config.toml
train_examples = 22605
translate = 0.12
color_jitter = 0.6
method = "moco_v3"
arch = "vgg"
downsampling = "max"
beta2 = 0.95
beta1 = 0.95
Rows from block 9 of a small self-supervised image encoder, named by matrix and row number. Each number is 128 + 24 x the weight over its row's rms, rounded and kept within 0 to 255. All counts start at 0. Numbers have three digits each. After the name is the row's rms in percent of the matrix's.
Before each channel's rows are labels from the 100 images, of 14848, where the channel reaches its highest value: "colour at peak" is the nearest of a few named colours to the mean colour under the peak. Only what is clearly more common there than usual is listed. The data: short English words printed on busy colour backdrops. In brackets: how many of the 100.
# conv: 3x3 conv (model.blocks.9.conv.weight, 192x112x3x3, each kernel summed), inputs 0-111

colour at peak: grey (65)
conv.6 101:147125178131130108091169146125135132102111146129122168148147158073084137099130122152118117127121121125146116135078128152121166133131153115166129090123156099122117145122104115143130094121177092134133124115163117107168137145201109171155145123144141149107117132071148118083116101133106147110129093116147139125108136127154138117137151116066

colour at peak: black (36)
conv.175 103:142126141165150122139140134167116176162117112110128083145181098172168131129105078151116124163090163108136145106162117151148078130117142119122156099138126126114173100163099074115161138148129119127123108126134124127121089124105104100119140135153134119154133130168130130151070060153108087136128146131120105115146122117140149119116122125116

colour at peak: grey (59)
conv.92 113:125093128140151208128118137157086140118142133099117142152088121116095171138154116155134126069149145132142117110103101185138118058127182106157131131140145109124168161111124116131131149165098136119110132117096113148107141124155116160102135106147165125132140123151121137094134123123114117145105149180150147141104150128141121106116091154113

colour at peak: grey (48)
conv.34 112:139128133108170102102095192129148126106121123093108176096129175125111136139107126145142113121146092145140143141139156103130142077102150129124124126065118124128167170111093124121162086161142160159110117122087115119133147106125106143124138131113124092087138081109118112105131139124160112171133151136119169143115159158117095131119101170139

colour at peak: white (39)
conv.118 105:177137126141132141102167117122110116167126136146110177133141133144116173126121152175098169149101148119154127137083105124137126141143143122114131075115087108163104167132157110104110097139120074105121142132161170125176100105115144165157148112155127160118109122123123173091068126146095145128134100125129118141121156099147138121113118120106

colour at peak: pink (47)
conv.94 087:144152168112144093117096173151144117106152144097131147132126130094123063122146132148135136122140154175098098137123134117127143151112122085128081115133138110131104116115122131119139126088130107154111088100169159106143108076168108170129131140195161095122153111109125151093124133161145126096134142105116151130128065121109113138140137156144

colour at peak: white (34)
conv.47 096:123150176167148116068122150136139130122115137132139122131156124154135136143139117120135117112097159144157154148117107151111114136173149135112129107109112156121135130143182145114141150111111093110166146132080137127130186122067171079121100128118151151115149148136116122033098113114139128157132128117126141111103157137151121137153099096118

colour at peak: black (43)
conv.122 093:108115178136114203117110187120088150103147150106173127129102156121135102110165097150114132105138128123108156147145110163125104117131138088128128150151173106126134141124154142141171134124122140112138134106129110138125143140172112134094129096150177120119136127162072079113121132120132147141114114099123149072111094114131122161084133129115

colour at peak: grey (61)
conv.87 102:147118146074142105131149111084115116133137154129138108130132077149157136157115118109143105148111109191147113142156131120126116139148159145164084097170124149131073123142163142139090139104180133150106090142099115095118098139100137117147108116132158131153183140128122127146153111158131176117142123106127133109121106134121126074126085099098

colour at peak: black (84)
conv.12 090:086154101132140117118065147163105074163167117131133117112119116158160129126133151123096127152115160147099118140116102170123146154149122108146106114137117140149070148138156123109164154168168100158137087117164165124148114134131147133145138137158139124132104089139131139136081161142109161073136120126107142141136102086097097130120133117152

colour at peak: brown (87)
conv.129 096:128099124137092196121144117105139152110155091134120139126139163128091165132111118126111174091141147127127171128089119158150118108122099128123158136105125111139170126132136090095136139132079128106140121135164112179122134126187095146125145101116127132121091122141111098116094103118120109157123106100144122121151144142125110207092114118166

colour at peak: grey (52)
conv.160 092:140104191093137180097148137140095114128170150128133143151093121125145138095170127208119134119151135126134123141110134143146154099110154085126119109133157109134141115098143136080095150135108108157130115120134114127161118122162130163166143121137186109122126141122090091107141172118136108117142136065121155106115110101118123123120124112153

colour at peak: white (43)
conv.171 096:097166152170140137100105158159149167135138142131102138119191105181140116088118110123101155170123154134099126126135123137144094137123139103138142112113101120126173152135105102119156165138146108121097086102140150121100085123120147144147145155127112163128131159173116124131086082113149105121148131134137157122142137111106083134117118064148

colour at peak: green (33)
conv.39 098:148151114115156141135155116112139113130142095116156127128143084117116118118143138122122141127113136150150143175117154127058133086119119156164091118156149101163110133132179164101124107137115147112162146115143135134143128189131148163138171065099152134132134145102132097150145135153129167133133075082141172130143148147152113160158113119134

colour at peak: black (55)
conv.35 083:142125087127092128121127091100117120144135102153099125141089117162140131110157158114125156087093153114212154119117134110115143123137101153132140134072087157130127140121127119135146088167137122112126124134135137129119138109147114112123139087107082082142131142128136147126126151106159098138165136141153102159155126146068132098145087158174

colour at peak: black (49)
conv.153 084:135162161104155119128146167132157107112103147136155131137136103056121105077118119127127176145148132131117120131126104106135119113152136105112117118160205147122129114131154104106130119107132182125156177128140114119145102164120105130139132119138145138133106099097165091155144112174129143098100135144121131127064097119157130132164167152115

colour at peak: white (31)
conv.67 099:097154119184140148140105116130153174104162159119133101107162096138131086091154084119120145134116122171083133126131140134136144095116151115108125119123106142100181142103131092116143162173138127139141109119147092138080149104127130117126140117106135149111120172117159124143114095114124105130158138124118181117093130134117060146165137104156

colour at peak: white (29)
conv.17 088:076122176119147119126114120106138197165129151123117120098110159106106148146099083105120132120135101143082121109118128119116125160130116142099129077112103142111144122117129124142130153135106135093147129089109110138117135154103148135115147131110144178120115171137136099109183120123100155145145154102119159118085118162159096122120138190083

colour at peak: white (41)
conv.191 097:105132120169111110100083153128120160152155120120106092148185103166168139144112093107145117140098158158105161124097114175142091074122150116132122110143137149113163126152143077102168129143113106160155134132115129125109138101109133127113110121127108122121125109150152126148074084125150098119149159132104125132154120164098092129153103103156

colour at peak: black (42)
conv.24 094:157129099151109145111135057103122089146128117131111115157148157130115120131143175114112134097087165115182146144120125117083126110134098146181133126145101129193089154137150137127138090165150125107126089134119135137143142141129172131140136067087134128142122138153135107107097139123147157115110118101133130128153134118104110118145113129190

colour at peak: brown (55); black (40)
conv.180 103:143126148106106113114154104134107169126114115116095094106079147166113101109130136139120114146106108127141153122192111128116105081154143136108147149126150174101115095108120150132192156136135092152126134112122106125178144134115184096140150116131119112129135118152132098189123162135142102145110176135118094134109108107133173135147112153154

colour at peak: black (52)
conv.183 090:165111106127088111147125117086139137122173141142100151173135119155105132120131114097108104097111109138159109145111128132113133112140105126163125142117074159129158136137152126138140090116151137134118137131140123125158114108110143132126127098054104168169113170118141122132067113106149124137126123106141120171141132149063083138147135095186

colour at peak: black (71)
conv.158 114:126150116145076111141144164120100131156144134135124127109155122173150100087163124123133125181119110096127123174136114162114110128118153136132148110103143117161118136117135138133149091163163097141140113132126177102124102168084130091111140112160106169077127137168092154164134137155101127114132120122138093122144170135096114130127148084174

colour at peak: black (51)
conv.111 099:142172102154137129109131083117085115146094076129157119100069103156119121106156182127132167114147133108146156123128123105130124141151153136103121124103129160125155117137132126089137096146127161081148135137126119130134113124121122132153162124112120077132128120095132144121155160183168114176157131119169088088162088103133121137140105133123

colour at peak: pink (55); white (31)
conv.189 087:130152160154161104120099125098131173109125109115148113148151137118153140156125101100144106115115142154130127130094080129120106131152156137137112122128122129087126124111146109138101112130125169107191096143077128102078137108085136070114083171163147116153191134123113137116119118119117131149143153139113172076096137161131123116136110140126

colour at peak: black (47)
conv.97 098:113148114148104134100116040154148083121115134117152149136120145107105131141128184130149167102103128131119115087130158111117119142134121117112121124123152138154154111121160123106142129164117149076157133139117118135132117130143166155135133119132137075103121137075132119119149155148143147119204112105141119087142080116191156124135129138129

colour at peak: grey (55)
conv.72 125:098115144110168126118124136132081128140156129115138112131085077135139130106114135107152125112102100194154132135105121113142136110136183127180098064123149140120107112096137130142116133096113135136129103141101129153119156119114129139174145144117191141162162137114135090137141127167119140133142139137137112151115109120139120041123114162105

colour at peak: black (46)
conv.44 091:124151146092133111154114124130099095146158142115104095140122098110130168131123140145142125132112132218118118111094138118135118145163176135149073132150142142126080131123175140128083107099113131162128096118103132096158106138093150158134134150093131124131150133127147093152160119152116134131153126120134162155166100105121135066148105132102

colour at peak: black (41); white (28)
conv.141 092:138124179140162108120098178120116153134134151115102147134114110127130100150131118135101080121105129185090092160164128147121142157162145140104098099126128124116049106117133145129129150087137131135104088112125133101118122101113124131124145127190113137141161122125139152148177116131130176121109120125136149137133065124137076130132137147102

colour at peak: grey (47)
conv.16 098:145100122143189126126089141101121136145172076120133160141143133125125125136115138120147145121156114158131162111093120084139130100110152132140125084083154108116104136153087099137101088101115147123146134134140085120123115146122142164119131162106120098125109129152169101146126145135125137120175120162130210095135109165147103141130165154104

colour at peak: white (28)
conv.81 097:113126140141182070092138114132131181092147133110136086131162140131172113141128109131111145146106174170114130114124116156159105141167142113129160115126129153102126111134151089089141166144147106155148113144114131155082143116102111088115097162142146080116112117146119107127102090099125078169124147091107141103117101156123133120119109129133

colour at peak: black (61)
conv.134 115:126098138171065127139132173127114156153142133108166109084121118169128146146112066139127086145113081107091101147137111172130123135151143140096141117115153113144126092154128127123181107133142124139128130114123152113133092137116108138103129133160126171154133130162131113140138100157095143111122127142138051118183121120134123166115105125124

colour at peak: black (36)
conv.18 093:134128156096167125148117141183114099122121155103093138161149155067092120128148114124128105132096142113131143079111159130137132156114148117151105117147174121132118119148096078163114156115137120145141131120125130129142150132161126145128145105186135128129105092084172091160076112146140131101097101134137136118119104101138169117133171137090

colour at peak: brown (58)
conv.115 105:046070135153113145120108084161120116107113153115149119139128127130102128137146142132118118137121159093074111110114144172141116121120127139132130119173165137116103108186117120147138191169141141124154149121138142139117131136148126139101127125190117120116118074154153125128142118098104149069103120120133109123124126124157136130121151152084

colour at peak: pink (73)
conv.90 120:132174151124129121114123143117144134126125097099123109154196106126140128133082117140125123081119129165131158152126157152119141123120141096141103113126118099113130138124111129154109125139118148150154143103094154075104124154079120116121083119145177116163199118095117118085125158114142129126139146081122138113123135122136113130219125134130

colour at peak: brown (72)
conv.64 101:147136138101137097110111180160152135137142131104108128113141173123113144124096140140154139097120125144137135123138125098117133069090144107102130142088125151124159105153091113137161103163145117146102126107082138133151156107118121188126156098108123122058118119115143110109131158149169073150145170184122166119155141140136114137121121151129

colour at peak: grey (41)
conv.21 112:144098133147151215142112109138072147129144131094129140135098104134095149128161115128133132076162146175115120107107111171127128052111169112156137100132155126144168128094129102133138133136082127127134139118111096160136131128146127162125146130145183120137156121164130098148085119115119109132121159114142149115097110115139129137126125155141

colour at peak: white (28)
conv.43 089:132143151107125136113118179106127125111117164146144135170125139115142130179166111070158114107094122165081114139084109153122088107136150145143104090145161152123090154115147157146135124107140132133149110146074140128165146148080146096087109123142146156136120161158103102095134136127132145115116152129122150084131144165095102106098126126111

colour at peak: black (52)
conv.184 089:132198125105103100141119165152147131137109146108122146129189138103177085105113131131136148112124135148138141147141114145131136088124150077089110152110144129132142099139101113112167151178137121155120110088137159093131091157114111149118110095146149115126130110104127118081089155184155123143154138173138128124151124130114102147160099117134

colour at peak: grey (75)
conv.150 117:170129109086126096136143111116120078132145132108156127109106119119122142132118146100136125142119081170148122180130122110082126171157121141137116092150121127187090152134159171125126095093146125152105100144126133128187121109100188126130126090110156159132131138136153128109091128151136180101134130125103153141149104121100108103091136137131

colour at peak: grey (43)
conv.82 087:142123151089131094095131125175121137094142147120175202116108151091110072081158119162134130112132125112136128149110103155124142124122147076147107138149170124148122125134120097113160155130126119156083107110181123152124127128202122137137114102131171154118117136112126129102120123134176153115118108137123143125125104091132161142111115128130

colour at peak: brown (62)
conv.13 086:121164151115138065121134154130116152116132174107106133148140134093133141129112125123142128151119130132103090116148144127131123119121132131165093128144142139099104120099115170160109147097135141188101121069121123073163127135106124105147134143134136107105152116084141128139180136146154144092135142135107196142106088121143132071169145148111

colour at peak: black (67)
conv.27 102:140158171119165129143097142106115119162114161126140151122100137153067110118119084074114134092131111145129144121142126134114156094143112119138134113162158134161091135109136132117126123076119136145104122169142079141157145140130132125137135100156123126151105121141153132105119118122135181074099125111118158159077085100164134114151177156116

colour at peak: brown (58)
conv.128 099:137163116137123131133110151102126124143164122131093115165098127091139146138094126103146132142173125148140120134082072124150108104119107105145133073120132147108165162088164142155115106145103137118168161150123110149121148123122113115099096146122111160128121143138151142099155133145079115133147178205094130116091151149119100152146155147123

colour at peak: pink (46); white (34)
conv.151 089:118154114123174121089103143143124161113157158112129099158160122140179127119119118139125132130087168147133119117105097163145098105142149118123145124128142149121149112114155095124129150124093115155160084152075135136098151082090126091104132149158121094121131140170110112129092109141122091149145184101094178132143113150120120129140089108162

colour at peak: black (43)
conv.50 101:150171158142143155190111160145136147220132121107094101159115097047153188123158115158082109155095116140094121140085092129132106146133155107146123117116124149136113154142137141120141115135135094143157142129104134118160122136110136129140156132131094143126103153127118100149135145127087101123127133117127135127109127105122112137148125138143

colour at peak: brown (58)
conv.65 097:126140150068123108139181153126122155146144110138131160160097130131143108111114141094138125128153144145153100083141154152102108101123154118154117096130109146078117098099139154130146150102117138143154178088132079103169127153106135123198139143081150115122112136131148098163142131111139148170128121093165139153115122150156122119146118159126

colour at peak: white (29)
conv.7 092:102160124159147163141110123116167170113175134122140114124123156131120105113150091120113121124121119166081180124120139155137158111122099120090152122101083086120155152106119124106110172110137121111140114105111111137131134121166161147106146142136151142101100162149128125139117142117093114165163132134092171097081104135102069145120156169118